From a checkpoint of a small contrastive image-text model.
Model: 13.3M parameters, 64-pixel images, encoder arch pvt, encoder norm layernorm, encoder moe top_k, encoder num experts 8, encoder depths [2, 5, 5], encoder widths [80, 160, 320], text encoder width 192, text encoder layers 6, text encoder norm layernorm, text encoder activation gelu.
Training: soap at rate 0.0011, 7600 steps, batches of 256.
Data: trained on flat shapes of many kinds, plain or patterned, on busy backdrops, 48750 training examples.
Rows from block 2 of the text encoder, named by matrix and row number. Rows with one number belong to one attention dimension. Each number is 500 + 50 x the weight over its row's rms, rounded and kept within 0 to 999. All counts start at 0. Numbers have three digits each. After the name is the row's rms in percent of the matrix's.
# q: attention query, key and value (stacked) (text_encoder.blocks.2.attn.qkv.weight, 576x192, the q third), inputs 0-47
# k: attention query, key and value (stacked) (text_encoder.blocks.2.attn.qkv.weight, 576x192, the k third), inputs 0-47
q.11 099:515521441585442452516455495466540453464559396518487536523479589467578510477421525535475560399566462467525504534528497498617537502452470541529546
q.12 101:627550520433514531503559557530494503542466535511503590502395567557451374550552554416497515527516471540598469536533461503440515522521578482477490
q.13 101:456535505550474442531537478468545477486500514506432546597497470613447441481520401427578560493551460418498506493468431440450487454425449622477626
q.14 099:434479482563399599535477536429400575471584489478472564498550561480494537517601410475550471460436517409491487441466475366455543516498493450548601
q.15 100:466535541439407575465451502497577594503450575470550507595469471508522472573475574533532420508512393557535473478555585395532512462506563485385546
q.16 099:506486553493444469575515424531587501487574520513559453507446530540537439478481433553396527531492508502525558517519549526509501459504498450407475
q.17 099:461478468466452498455479458519545514578497477480523519524514559496456475459463504514469396411372520581574476489589466453431492544490483485411518
q.18 103:478454532524604471488495531534500505495481481554503452576524532466499476553434512439484390410568484477505531528526482419520539544462510548471546
q.19 096:526477404502549507460549516507443500502540535556540496513435509405561541462465521498417506501453481438566498504410565523490551473489507437349490
q.20 096:464487457515525459454520430581459585453546595464510559532477489475600499504491496493545518452574499491572488467432591596458512481445447500480469
q.21 105:483503588519555549566487483509495467513511562577540498478499530518443536453442505442469449646568428567525557517581515529577504496536571479436472
q.22 100:495529513450489564579544453483474478533489494517437490588451482522545450483510457509477539419496511525495422514464478526433452476456518459515476
q.23 093:512387565515480576504462403517544579470588523597506522494475478587510622527498474480568461547502448455454552489611453470556466502500515513456568
q.24 102:515614552471540545452547405473477556471493554506539512492569442565451475609419492482497515443506484460524517452534545534511477467525556479431569
q.25 102:478517453478610579517410496441459411470549481498460501486500508469451426451538460418626498538527503470471390510370479498496555545542488483453446
q.26 092:498521487579541513579568408610545677563433432461624493500561511493467502513532474498555484496491549531516422474471519485495410589448501504466499
q.27 093:484538454498433550425436507508534523401580480521554504503541533480449449331463449460447505455497512508559628582446473448455388502544519521482513
q.28 103:504551474442508578461492519517458524520529576484543505497546487550490493508434477486475388470526484421438486503510459454542544465497381473521498
q.29 095:497448430445468362489467478415482549504530537519442453461490450483446410444558477493479424565412507454564598556482430599466506445492439477543439
q.30 098:510511465460479502591503459491365569460534441554529520464532493557507528424478518505484499463445560502488433500547525527380505521507540536498570
q.31 097:537473433488529533532414514530515489431540427467447480469512497543489555470518489573511517515495466490436437520450450424513571544509471553468454
q.32 108:530562560384549442559448572529359553515447549495519471560520478547502477470408481521478519517469562464574437456487545597536576531507503499547482
q.33 100:491534502473396458463508408485470595474531494384465522523454524383468484491548413503544539510496474456585595606543486584563514451533486497452430
q.34 107:497340407511467521466554479534587586532476478484534509537518488490468428536492511542576528540484604478439504477487534471565438532571581488524540
q.35 103:450479486543492514464458461557445444451529426392505488565523590445420475563507503575596575560553560559580437544553487570515492459480502578600496
q.36 096:524459450532513419500483552529515483520581516449484530486483577606543526458536426467459489543449406493522564445464447426466574442419499374528565
q.37 094:451482543494462472502536494512415549541424521502478553575537614460449535483551579445533515505536419614581501565492507460477523423553533435511471
q.38 097:473471583476460438450543484491504483456486406540528552527447427458481508446512442483475544509413560439499480527439470426551593486492560495458497
q.39 106:463485433536529442476514526502528546573441462514479435554515567490471473507409486509418567495554522508579580406528499504434466458516507552535549
q.40 104:633432426513540482519508499492504451435534564448515544524566516560605435564490394445515514478529474451543557518573487502524458567464568586508567
q.41 097:548488413516475483416526526521529508480491505513494635505497443525459533447452559594454500555512509349465534534527596481534534516491578521528549
q.42 098:561455498515507545381485666565599445459489556649414512491519476521586494433481515489569517502497528430474445504484488527484522493419547544404533
q.43 104:508497564472531505555535523476469520538539514487523410524575511489400502448521524516541541474533449568506494516477513501507451514531506474514492
q.44 108:509454451492453460503517471561590458474437514473403591504512485534429567509500532558562531475492504598428549473577539537491487434492499500533523
q.45 104:521608507568391424512492483551431599556408566425525508543636584528488445417542491533590513486539510511490586520490485508468519416513509478385356
q.46 092:518604586549470436509526409448514498492430451515463587477444572517482536451483473485525423505493478532592479527567505485527483508504401449478488
q.47 114:484610617455436449503571462412450517504486523477478482495529518477486424543586537526443527498527507544531527525519471496515487593459574437488476
q.48 099:553529554455529440476461457525441526531476549499517504521554467458547513454446564584548549468496511417530487542549509515511574521510432534597580
q.49 108:471432446422434590428526458533541604454488488540427600524469462601428442548511461605435531498472517505561531438573586555533562572428489518473494
q.50 100:524377533544499511499477490508464518497538558497425507529499435473417452461509436529530436443560616511528504542526546486417465532557472440427434
q.51 103:446473473463605510472472404491481415420470497540463473514527554561470481445562450458542457493482443534546485582495493479480514353532486557583548
q.52 109:488488467528528499432481523448495419516536523448521514462513454458453406479540444470459570546412425450473511463498545522569457573475377545500477
q.53 099:555475394538498515454482554504396454605528459531542537491401440547472557523578561555514447518563535524492399502597485539389522452489489428468541
q.54 102:533457494498507532494478545512519518527540488474586499527552479533435501413583474463522579492571449614501597417442496404486532563556509543497522
q.55 101:509407431492509562485351577529525486539479600506464505448506448477478562529575551457456496542472572533457544475522469600589393538502480486501515
q.56 102:571540480495576548545593474404479521478390533529540489501507560514508498500512483549497523525521564500538586540546494488453528464460538576541566
q.57 099:518483471431530483429460546533468398447529496488500547483541524543497596632496437488423454559435570405507449533507517440490537463474475563426444
q.58 100:559550516494530520580564435528493537462475411520461542574445514534549438567550474542502431438493474452494451529444560531564493457529400654468525
q.59 093:561499482416399515448553456492446482422449495502489522513463517574530590464522554522494519493451530562415422506485528487507537545485425545549525
q.60 094:509467541464498480449564504486443452440502539509404542542539532510568525536472430547533618554510555456479465519465496482497560485484472559525483
q.61 092:522498498467524575577408316480498462422535509534559514447576464495548521494515518423547549500493532508402436554495465532515479502411533492557513
q.62 099:521458493471440475511488488517485473573504470491479589497564508485586498504557475558531470580448515494554526464465510537545482594387452546487459
q.63 097:449574549495421455559557530444610540501394591553571477488562561469438521555515491513516457422479523457477517477371359482488542488483503490605518
q.64 094:526492495485475457479436542528486508466638526433455549494551476502521566545499498536543598407578371568524527421526493520637395509447626440427471
q.65 100:460471535544396490469525478547567365408457502572396483459534525471469502448480497483467539516556569610546547492407496505461449453572407460438554
q.66 095:509465486494483473468506516502441417522592395458522465511480429500522433487501537536524498469537552491471554503427574595524536490446476537511475
q.67 107:503470449513528450639417507500486480529515386484532501530523500452462521403490477443565510546533398481479521488476423531472440538471480422472363
q.68 107:553527369479493450489605500565479511456515485443436431462551433559446543416435498520455445527476513564503520503407459547435508448555538405539457
q.69 097:563491451454506483533431488475571523603473473464436464566460506454481452497460419463512408522491591514476549459485488431515462526491378367474473
q.70 094:587424506513513471534510479481543509395520553492562579478540393486525474523563476500604512454514529495412478536454521517485518542457519517528466
q.71 097:511522452462457538587610553556553503550429479494488551531481626459563483493497528494431501578410496452417477487572452559490465474447511533435548
q.72 101:549598513540494545561521533531526476505517455434549449490532438511589428521418516484506445469494467533549490412554515545511548453437492542530484
q.73 104:432602555524471546456483446576486480490582483495466430565598529530537431501462507575484480519480514559526581507452531442531590440521664411498520
q.74 109:506485485559556485510437526477522529426478563540532511626483468466483553463403603549516478453437569494469530385554540521435519571570498438506619
q.75 101:415513446516503448478467487455430375536469473464464548565519500516538485423444521526472461496492530591592465586528506530461483562621510486456559
q.76 105:511533471497522570513496520516390568525385447440560482486489534557521444476431540547536536518458577561478546589433561378479537486452492578567530
q.77 103:429422511514544556466456510554373452557583522558525545611572523497606427475585507462514508516442545392475496539512490498461498424534559476562520
q.78 099:488532490470501533527498591590523503526471446544536505528554427531499486419500581459435366569453492457413534570523458497587496509535523518531452
q.79 103:440480520435538439534468585455549519481552471594470531506508583491418511490475498415440426507523506479441381450513450575481529596470488478439468
q.80 097:450441489426494500544480441505495516510460463545549568536406467531446607595564581500565492486470537444490506519513449496487417529530542471491486
q.81 100:438577465535393621478546554522497492486579474433476539438520318509398557597506558490497443516553576436495424464563514439600581514520466424451443
q.82 104:547500505594419511513539471480438470523528528541487485449463458475543464547442455463503458493468443433509478459547512502535593570496532504494571
q.83 097:539490472498466522554523401548515512500602447555477484464444526513517567613530486505498536496564435520544568474523411463491467632470528490544499
q.84 099:482487484536494515525467474560551486507479522482458459470509437530567562467534528568552550471452484626496484429470494524396489508485494524563641
q.85 108:487549436480370496516412495448549631561575472452533511488496497512453501492477488426560529547449516503509496496475466540473493516558525513507456
q.86 102:454420444512514533511599538452554507497478541472540510471563522532447598492469421517569485495483480461432534472538473483563517467541509551519537
q.87 095:511516598453520591477482505511476521528533538572529491513468513598428489477517492458411410433484421444435468495545518501374453512442456516455509
q.88 102:472548430466409471529451566553520524477532554438454534527472448417528527567484518537505539455427616548521473590547541493546473554426439399553457
q.89 098:500468534483418513471457493499514424460598562520621468511545549539533486468494470510439444518392423450451518538521449483488517447482594471474495
q.90 106:488513500586521493493468428511464483440531465498628557484560457440568564536540427486561504478532527477439561496496415525512509476518515511517552
q.91 106:509546470437514540516506443484406484485454589518525427525519454542533449416542548529445397492399492491454461492496471437538529514515495519525581
q.92 105:613540524550488553497523553484448463526466488503535402450503490431540496485465518468513459441465601560402518510509432560537412565495540487551482
q.93 096:585426569468453511616424425475463548483609528479536539512466539452412488524564489518401540479526477513422441450498532554461590554427656602488430
q.94 091:474439529434539378511491437446479502462396414486470443574468483590435474510542578487521465438470465496477512561478550502483436538591508507547466
q.95 107:428431513472506523371475473519587543480456509445474556491492453523525530491536522522560443576448404485460412513491551474544455537372488410582536
q.96 094:492536519529447503475456488482449575578497469437449441467462491508443465493447531562529462533438502509509519526504390561430503480519509425564541
q.97 105:544504435439504494526525508469515565524450513521540526478553494643602553493457584584522427534458416512503484499455518441447560588485423426623491
q.98 099:465502541479444542451510545470536510416537519531548566606553466446527430507502509535494494544591536475499469464584474519505614581487573521458443
q.99 087:496430402567431540578549531473495448559521506498534585496515464513476486533467557470502485388476516520402542472449538515564516552541464453485497
q.100 100:412455588531472582516434427533521487445541546432527540499559469501457505515542480504538522474405510514500529507539454533553541592547479558526451
q.101 101:536437521560490426555607463447480400517551477438462457534550499441463502577491398485517474422586573493499510419444553565509528485477567432479466
q.102 086:486503539493531532477490634467490523486467513530462414611498505514475563491409490514509611520467523595418442472478514519454551557594542498502455
q.103 096:490450479472502549476534506547440457457523473537560528556563479558588518562429528421569503604499496537457458412528439531392507471441430579517557
q.104 102:580470461486527562524515479445543485487528513510568386425454418517464492540424445501494515532453449483410544547423565529426527554509564521439511
q.105 093:407501475565512417552542494520530529510526514526476429552477448482516525465475567515423510503583544479437445517546549495530487531478506541432468
q.106 092:466465551546507512544545478497488519543572460553480495580579471479483568482496462529475575570447486592556551539522514538452547468459550528498477
q.107 101:436472513489405492583540462606576546408489533491542497357555579460487466423523508504508448473464451599500493448488557448488568490485484466553516
q.108 101:495616383490507402478487481419607544537483513536540468457488409465460514527483432631381554582632434467548457520458470412517452476573526556599521
q.109 104:496512466534536474486522499501519443518457397550398563499471538557571472486484458437513440539460497406507492441412526450515503409451544513526421
q.110 092:458474476505434480450519490375483494493517477490395541482603521535428452412530515428543518534396566537380469501456536473519469424466480452532518
q.111 099:484525519494411548501504540393577489547511549460469562453520482458586413568547532489554489527432513483555529451437468452490491502515397498479482
q.112 096:437532580548517501488576454506629543533380528511550457482573520495537585467428574454418517460519477579486539449554496490436413525449510547530496
q.113 090:597473487586513579514508491448604433490532462351426482453409496548469516564580568408563474505534518487475552446592461532510505513481500510468470
q.114 099:549474501496467484545478412425516510462497442420520502450504535468533545503543571502499474479448441501455458465461486455477495493463531418403611
q.115 092:566559513504428503484450468495540478381488502579513437571451462573441533510587510526474563457577491428540554484586555515449450415467570451436511
q.116 098:533506546467470472519517440535456559499577478423440524474480508446552553449521621594481610498513485529560466473493555451505447441462552486548543
q.117 086:524520523539555516459541552527457578497541530504556487563427539572515546536422514412339477524517484475535509506465445429517439533513546550485480
q.118 105:544470499475477370460446571530472468454443616554482453572551429540549540506428464607542483531470534481567496448492529392374478411470475447512531
q.119 103:511502528555561506545508595425523524486588541457478612508542480481471389569486404461508415481504509505517482504398429547500411423442496572494565
q.120 094:550521440451536469522471523412524486503463432491499425474458555525484529457533385534552491399478444472604507553533499472474403516378420472548500
q.121 099:557553503540454465455529507500516419451426498542480482417494543507472460607454474439546467486578463448533461460403542598490465502433542468449423
q.122 095:483589484540464475580506486495446429535522522535635495552538445511559523535475463503542448516516491511372435550518400487518474537531377469411560
q.123 106:478620555467502489542552423447516542565544487558459484587484431462475529545599583662534510528503496514444543407583379493511477524478546407514575
q.124 092:582501509444549537552481473515467466548555534475554516559472417498514599504522526503610597480480483573390453505533424504447536560618515519399522
q.125 099:495444547398532594463458534467528492548460483459580552495554405534429465575539365561519446534569503445486422479546446488524497508488568531471417
q.126 099:505572480399474449547474520499521498437507529481527514485568561614572567551503519510519543499500556593559513496514591546476485543504432449477516
q.127 090:462552454558416502514480527504432495505569400561479482447491565574387541556429417520488459501611617477538422500399424527466568482518447551519439
q.128 100:419365542500526557489520551470523445508490520482511474618499564512418516573486513450449470503478491458433486578450565378530476476484490433624397
q.129 103:389533484578489555476544542497466551495551500540508446628481591414558546417408440485453543456576484445513495559565439412461500415554452574447556
q.130 093:575555487477524544518478436419464508567483433498498536491527447483488537557475469522546474491456502533514489453448596501363470462503498529504498
q.131 099:516505426589413573485591541514553491581508409496485460418491606446518585448481483432446485497435440482465474482592449516546536456446498552456508
q.132 098:491426475466450524426543602493484452575491503476486485508586452444526638478515499526542505550596555426466418547475473441514511465580569437406483
q.133 098:512551555548498500437418457596581504584479513552442536495454479507411519416509477561442448563481462469507480436518507578491424437428560496486429
k.11 087:511491539440475419537503442471454493485412489516540530493507566512401540551490357494510485531509386507454471475563468564556472505499582514616469
k.12 099:502475499546564563441466466449509567488521528472500440449408566528493548430510451428444389487559520481391500500592547455434501558423505488458552
k.13 096:533452481511534570458506497507496504476470518469558456570443494537570406506464540486511505462456504456572562478455558511558440445481491463493450
k.14 097:551532577610533580406475501564413545520480490538504491456403408541584518483433511428426440548591485458441540429423463502548516407482538526460376
k.15 100:491473504419468494565486476475428559460523546497510422423551466535492532379485487534514469440599431507491531502600467540488480534463416574474564
k.16 109:507557563536473477450476471440436531477553416552573426473512527564568611463457485448499524521496510555498471545486499442499469521571434510516496
k.17 097:465533476499425576497542506551491536630581528491424428526498528444522507523494594532549501550452422516494469522590499498586503494570503489414483
k.18 098:447463550470510542507483455466380465500458430411458551474535505547532512540526380579548493498454428540557489520560528495428489507517509565463472
k.19 094:495430536491523475485513519501525419514504472516422532412577507522572603477492504503507498512477507452557541492461482520468439463488465583608518
k.20 100:492557507504616482536393469495497447598518672361499522531483508580517533485526484509556461456470464458540441533651471493429535553533499477538468
k.21 099:491495472449401401546563479490559548511502481524544465543456530524496500497592459559389495509531540567479601504594474453483555586539477566478501
k.22 103:533521517483444483400506523483528504538525499619521586531448482427480412453472506484573529541492492589478510604500502496464549514479467591555439
k.23 102:409477517466513569566407427452505477516403514527474404505388496579563507536523499474430545454527574572481376505493528527522404539513467436504468
k.24 101:440519495482478513627471535450452514501469397548502433491478523467498457532522549499423533554572433493495457465462444524499467506526506503505445
k.25 100:507570504539441599446524390521522495473481475514548467423514537478402491584449545529486519431397543517556531509528530521454524499444489446494478
k.26 094:524536484484452548404457594637512500507493487551587510396467498425393540582584532477493398426504470518485530488492508492479423419570503472477494
k.27 101:409476490524516573516455493461452487448443494492513398460399457492489467482528436500608503467489658463533599551570486459490494527532415562484478
k.28 105:456449373411498573480493538446499459509414465479463490472568532511468602487477498553443462505493463517485532497415483558448448486534467519455552
k.29 089:480507466484474491413523487477437540555504429527553429572443466545446465421479550519533471508465501495570546431470506460459512503549525432482447
k.30 098:527459493475565403504530517573597445484549446453489504563549580479512429494492503537500467480473517494505466533507445544433510515498485404480533
k.31 091:463517466458561507432482450472501443548466486554538439511555514493499537478478546427505515489446471512558502455551564546464395540471499505526528
k.32 095:528466515510434430392460513459522547564541562496430582490521514481472506402510511550452561499448435437524576535554511394585456512544454564482434
k.33 100:525528560515561528445493502512518427464454424503547448366472454537519548541554560586518442501499483564535470448456539490463479546466520569508501
k.34 107:518485554396451398443372544515546562467497536517518582540454569567433500421559455521474506558416536449530474546493511575482507430435474471571380
k.35 100:468467536433540622480426537478579570543421480430569612611460544550522501535509505514465456430547502447456549416458441400537485581552561478498505
k.36 097:530417447403589552499528510497492420539484438428403494529493559565462501464423571537482518540453480595454503506561496489566585535451448540443470
k.37 097:553478492413594481457506472554517463512515440535549439422423589504510451518596445583466457497466540466536591608440476455437564509462478445490552
k.38 100:445571447556496400471452578497454440523547491608468545469509510540508617488420516497489510542463542426506535505462473464524505441565549375503574
k.39 105:452478478487447505515399407481544357469539497494436447475502458545621467493536458445461499470476459560457479532545359483536453457477468519465458
k.40 101:451454478534573365561506408597472446481540375450578508587554493540507497495471421487473548451499462440524531423459438477436512546573479499434467
k.41 092:497510533430546531492490515465466552465543525550510524577503466450426479526477520496499470589508550458473523599507519447526510530560413520462441
k.42 104:399453497386403462417482483625503511443584420382451471526497572558438481415474510598467506460605524517456500484567438554449594496393612465577538
k.43 099:528502585520516545567546512454532472522495483556561491501403537426557518506495519582544445481407475463559423456481551490524504440486511577529541
k.44 104:539481503573431445504520519490455543540533537376538481544597481575532441532578578601519455531505475435436505488462408349385524466446476452448504
k.45 098:485543579598530499556584565518446493499493442488394576510576394507517476644522538527460429503548480481569570562575465562491508609423512474485530
k.46 092:537636498445489484498468557564568616548533536561503549492421470494502558419482484473472389450500527480480486473443507491556453580505541522450428
k.47 103:547615485428488583535546453515529548473532539447482548494487458494496449603436476545446473465412483446538496531426499520475445450501467504551579
k.48 099:365564473511550592508539568417475477477539498560519513561444504565502513448471602392488492521515449480427525492466571474509517533453444471522552
k.49 105:523504536378515522554503475457483530455563476493555457500385495552426480465521456486426579394438461497531582593510595524518424556490526439475592
k.50 099:445451479558528503431509426487457397435555437604453501579486550424529427507518504525461510560524514505498527532513410501565568485491537600499526
k.51 094:559470384482434490574483509384499380531447512515613459455505514415498499546498542435576458341505596499466430488489522462572412504576501395499484
k.52 088:466497583440522416451550530454571453491426618514513544483546550567522448442469586494495518493505413475438502538466522533408516513464515491541460
k.53 098:520482516448492493519526496495568516563460511510415482454471508487409491505551443473432606445564393501523544620534517443552508603490531596552516
k.54 102:486417497548397461487451494425489512436410487508550555448471519498524537620512483511496467598497503518615519417470510461507553504496525520522476
k.55 098:528502482544546523476500511519565565497518502457414470517515471530488532519577467542461523437452568537528589506417619449482538549579545432501453
k.56 101:412457524482478478578378470451414402515619503451508547425532520515427574487541498465486505463524525598553359476486513464531522563557441596526485
k.57 106:530522470540529450412495506580515535508528509530531539458437504478517492507579596452484542396480518512458602547541538508560487427490519491476491
k.58 108:454445472548501411581492477469459567484463458523539504488531505403489553497569525512571524474512570559538468560461581442510539489485476554464535
k.59 099:405436442498630465485494629419521577616531557537536484503444374475444569527414533580485362532550543445479460493507464543515494506422539442608542
k.60 109:535519544551447538478483450387550493427566448484488584467479534427482473472409492450509460558443484485516565480502434425397474543524485506533542
k.61 104:480531588513535478555462501633490481424575447539466518538434572462417590555450485514442490461522491535441474470545531395520546547545465443370510
k.62 106:498470527470531523513402423475466533501518482522544445516402464455361471546558504412461551545537419467476507540577495499500582547472523546554396
k.63 091:454599522450479531452465524518480480502446466441365456498477539454580533477490437480553503516534533568512466492483578609545532455570462442495444
k.64 088:448476513510569518489543609415465561489434504432505567559517547478492506527502576508467449463521536626571567496478525487452376503512497507423451
k.65 100:489428502585528444433533575453527476492459535504474490511536530444597510440340461464533552478492438422488508473652441441563481518438461463513528
k.66 106:434433476396445521485543528598463532510523546478448573536431517537544486502545492553490406524551579460441530480465507500505580577459470443598530
k.67 098:559533480365446472502538540470503513501515544588396510608404502524473503468485500500517510443490489423594545466572572459511472473432505515463541
k.68 101:519531530507491504467536572503466512525501629539550565481478464527493528443337494508511447604485618492397463442490522464515411509505440507518419
k.69 096:502512496508500471559517477427483524520436443474531500414511576560569522463448511467543522449482501501514606559491459485461438490477572475513510
k.70 109:479519450470465520433449540424531486489498548521588485527505498572533492416537472461483616523449443646508409472538506494474511475610475487519573
k.71 098:428479533409478514477461603460546465501528547594389505484523526504482502500499545457414591501443558591480351453487431537396502438595479512522390
k.72 101:510492436410456511496549499560554567451497524553490538618577507530481504491526470422494547534473489548578455491512499521520377467505609524514501
k.73 099:586527549527544554445454555549555546534534515394375498542462462558545575505513411532561398474504514393469516509547496580454537476386511380449486
k.74 102:530413509537436428574522516465500419506489513497497517569447588500512628452401534498570492487366525437430463548494525581594349401449493551431464
k.75 106:488555517539450444449479480545560504575506506488503465585455492455513430460464443430554505436491513557456459463469596489429529514438434518484671
k.76 106:555503554459474625547411505486589556542542480521388454572477525434530454601599541540492495523432444469532446424519475533563482544542472547505460
k.77 107:463493535494410527473546500464563583501536434529492508567397483504564538456426485494560423477546547532422522445508466465479457574574509551564507
k.78 096:591540535572509497480514483484588495481613419498515400533532522608534472498511500562448561487487622442446482500475535502552422376429450519463531
k.79 107:542425491588477463513508480585440503494453489476430478486505460515468544505600508481438484546492485440530429528556530436517515474573528451463585
k.80 094:451430484600617512519485541454406537396475482592521444426496507507498391485565568490474482466471495440530476539480467497573517419599440502481440
k.81 101:551460393516482498472539556505513410436551524515396544448430536437485518514474586516565441444552523536474419480470437474541461499515403556553538
k.82 098:534555496465460518559421427547567455495552535491567501470502443473434483514544458468484487461524446584514381449460473422558575538486514480548507
k.83 095:538465458511568464454502505442487545485422528522510439471422539465495577517457506458452532536605485568548498493473464451481495528549510577502417
k.84 097:543478526474554490446429475553500529493519494563558537480602569575404522521533566458520534520517456526487548483532574507514530432574469443513462
k.85 109:480452596618532426474479512491568528492468549412487477535535552608523523503485464514514563477530533485472536487511525568471535486569467544509514
k.86 101:472512509458546460463540504553441456494493569558472550471503494539398522461494471490529538415549533481436440461473476471470620532596466443491461
k.87 093:478460542509524414523616536544446454435528494555486442473469469577392517487462502518495517446473536423444512494540512502475576547464442554457540
k.88 099:455519517465466445576474576469456451432521463465583491518449527503485466509387530561483458467559460401405511472509558461462519562507544495528545
k.89 105:444533468524545387551449462509532568491506376493485487446474517531468488451509479463433422497432490419568506552515479476542538417494423660530511
k.90 099:448532544475627578453575488467604544499483488549488496579451413521472581512474497516504381502508503496477510432499490480538501465438480457614557
k.91 109:549506436605463491491524445467540468541564491562541473486531564448521547514486444348507434487545450453517456500529575645565540387536523493574469
k.92 105:464488516523513426512542533566575559581494566497414523414465476549571527598417515499544515459500563516522522497484446474423449476569515522520436
k.93 105:556466445454385596477474517405545550516389460588472485466432469465384474545485598471462540541457402540554462602537463466456506433567507422528483
k.94 098:488489468598509459549488468585556519500464550520478588489357541427604475512482405444514522561566414528520507493484466530463550398450646551477452
k.95 100:490462513413533499491520505447486529434460496428536442484478422495415412548505470530479532424500450518458443504499413466541608523443590446511493
k.96 087:471545515472582432526518466481558526408513477463488464546525468458492478496373485499522531547471440440562593536532442601512539554499552590574610
k.97 091:386472487377529481539430535460423462386526511545473532563578479498483487549470529536482459495555520490641490491499558474508509561477451516510501
k.98 094:423511397483498503472450530519583510574453427464565509489500490431452542483384472555577463541443502465429522471534454526532480588558473517480520
k.99 092:445472540491460545531570494502494444409518532635474501485495442505393555423529450499581478467494481586508509483555448475534481477573556562481467
k.100 102:557550498494578447433564449489533557481491547556435516453535491464468603504465530484564496620447515382514510503460481559468524473490554492476502
k.101 099:459563486568397469443535466451461525512509509459621562464477627469427432411557443476559464507518547475474511643483522488532440516460528555533499
k.102 095:485529482502526517458548522581582464568413395508521636485558536459510493528519513533493489568452519503427473516411433599436445540399466492531497
k.103 102:438442603471500640527491607520490424455473575447537399463524545496534488525485552568531517526442441458464406531471561507448510532488505499508592
k.104 100:509481503528390328584582505521512488443513505492538472534510480414439492515489494495559520499487484494494536524574480620535527464457458490503434
k.105 094:606565518446505494458511481493532511515526470446519510564473582508525488439522515446516494430534414565446485573592548550504492524362558539451403
k.106 096:479498502440505425403464516550565461436530456530531515522479488480474509481434478576557412523582594514459512495512434503587510491581505447535517
k.107 099:408554545516450537518472520466548485461408535390570522437409535530505518507518458486516520434527451593511435506545475495377525482466549493550558
k.108 096:417436426599546509458518494475460435537511507519480494475447416498532569376443433539411545446534525509524524473544592508534489571487518455552556
k.109 113:598506488400495503493498555378483398457514416537468390543345482560443483418529479618467515508544498492598536397507414489496490487522515542499515
k.110 103:482448475563586434634457512513402467508454521538467464368528570506469529514500624459491487431611515458583507525499599457498560489505484453506476
k.111 099:537501415488572513528515534537490543448504468566504518489521529531484444442504503467404441478518459568576526532552416498517435538496515550506529
k.112 102:602581573431453434464474520540476472435484551444530466491498506463529500452456438499589464441509477482467505478532552557493562427410454395359558
k.113 092:513525416564395503510499539465531517500484517556438399402587542512515510480468468489469555513591498422492606401481514538476437494479549577447497
k.114 098:500438506513372566553536522352524474460492490582458403484607574532549536523515505539484586529579462485511486537518496514456461523516534497496600
k.115 094:516486531526482450453502520531557520537357404513500464453525516496474493515604438438477507489443485535549592502530400530548500514474467558539494
k.116 092:494571539532479503442483552514374484562506463501529518367491501559461510524510491506435559492490484514534456489498442469449459457464428466525463
k.117 100:449558472604487584524522478582505544470499512469490573470503482508485440532525517512453552476478452383507613471556527485541424472469467449512421
k.118 095:463565567536485465474497510454502508469457533536482536488489474538482455573495452601523553508454478509423515455502530572534539407607491441491495
k.119 092:559450453530537438535569457545544542598543476536476535585458480361542492542467406449489527460531458572498508414466509422474522466598514567479462
k.120 101:468587435397487462469482524413394510467502536497484516451489498493511405482479464451492514438599438470431527525362564487511414513439559606512526
k.121 087:529577512500505480517552480511543501418474524477490465558587592481408482376566542567402459451544494413537528382498629540591536414475515557462482
k.122 094:417483484465469489545536471457516442476488554442480520490498428619502501548463551525426521471497524507484468516509598457548465470454505519522565
k.123 101:476506446476469500528436483533490412480491543430450526507580616484491487512477477520479512532493528536542543590485416495570498459612489486426538
k.124 100:448542501579455550389437523425475453534491449539537534563457537433585486514474459572555473527449488380605540496533454550414469521461553468530481
k.125 097:426420443496448426508509495540534438540571486558483451570469499449593413496417499528483501556363487507504555541430562482529600505459626491562541
k.126 095:463485476502586578575433485478457498544499490584538521476483528504477497501550479478470549461590507464557404455573471441523446545366565505569523
k.127 103:465472502473470541399634519640485519565546491408457464467431554530429394504566548516517515479525525516478446499503514427545432484580521445466492
k.128 094:517460539485531459498375446482469572573527559484409579446518494485518577480476428491480520465517488595453396582416495462576499577455510615496484
k.129 102:582466523515515410568582506535493519460519585519508493475448474578507515441427555535519442595521474434537516534536453543454453492407514556519488
k.130 091:429503559524556529436512500451535465547510586512537520494535461477464428512494457456535556483495583508602459514419420552500451408595526503434522
k.131 107:497510534549519397474504447568562539579508490477504434522502512498647527470457486391435529427443597475572553569419544398515453410529450504505422
k.132 097:402445512467442586528476511496524525485479528450527499484542464434544524531397522425410472504644507548471456474546380620532571568514545539413557
k.133 094:638512473489478513485575465463499497542542433498521549428599544521447541523494409524464388454512506518484524381468520503487431522516511582558466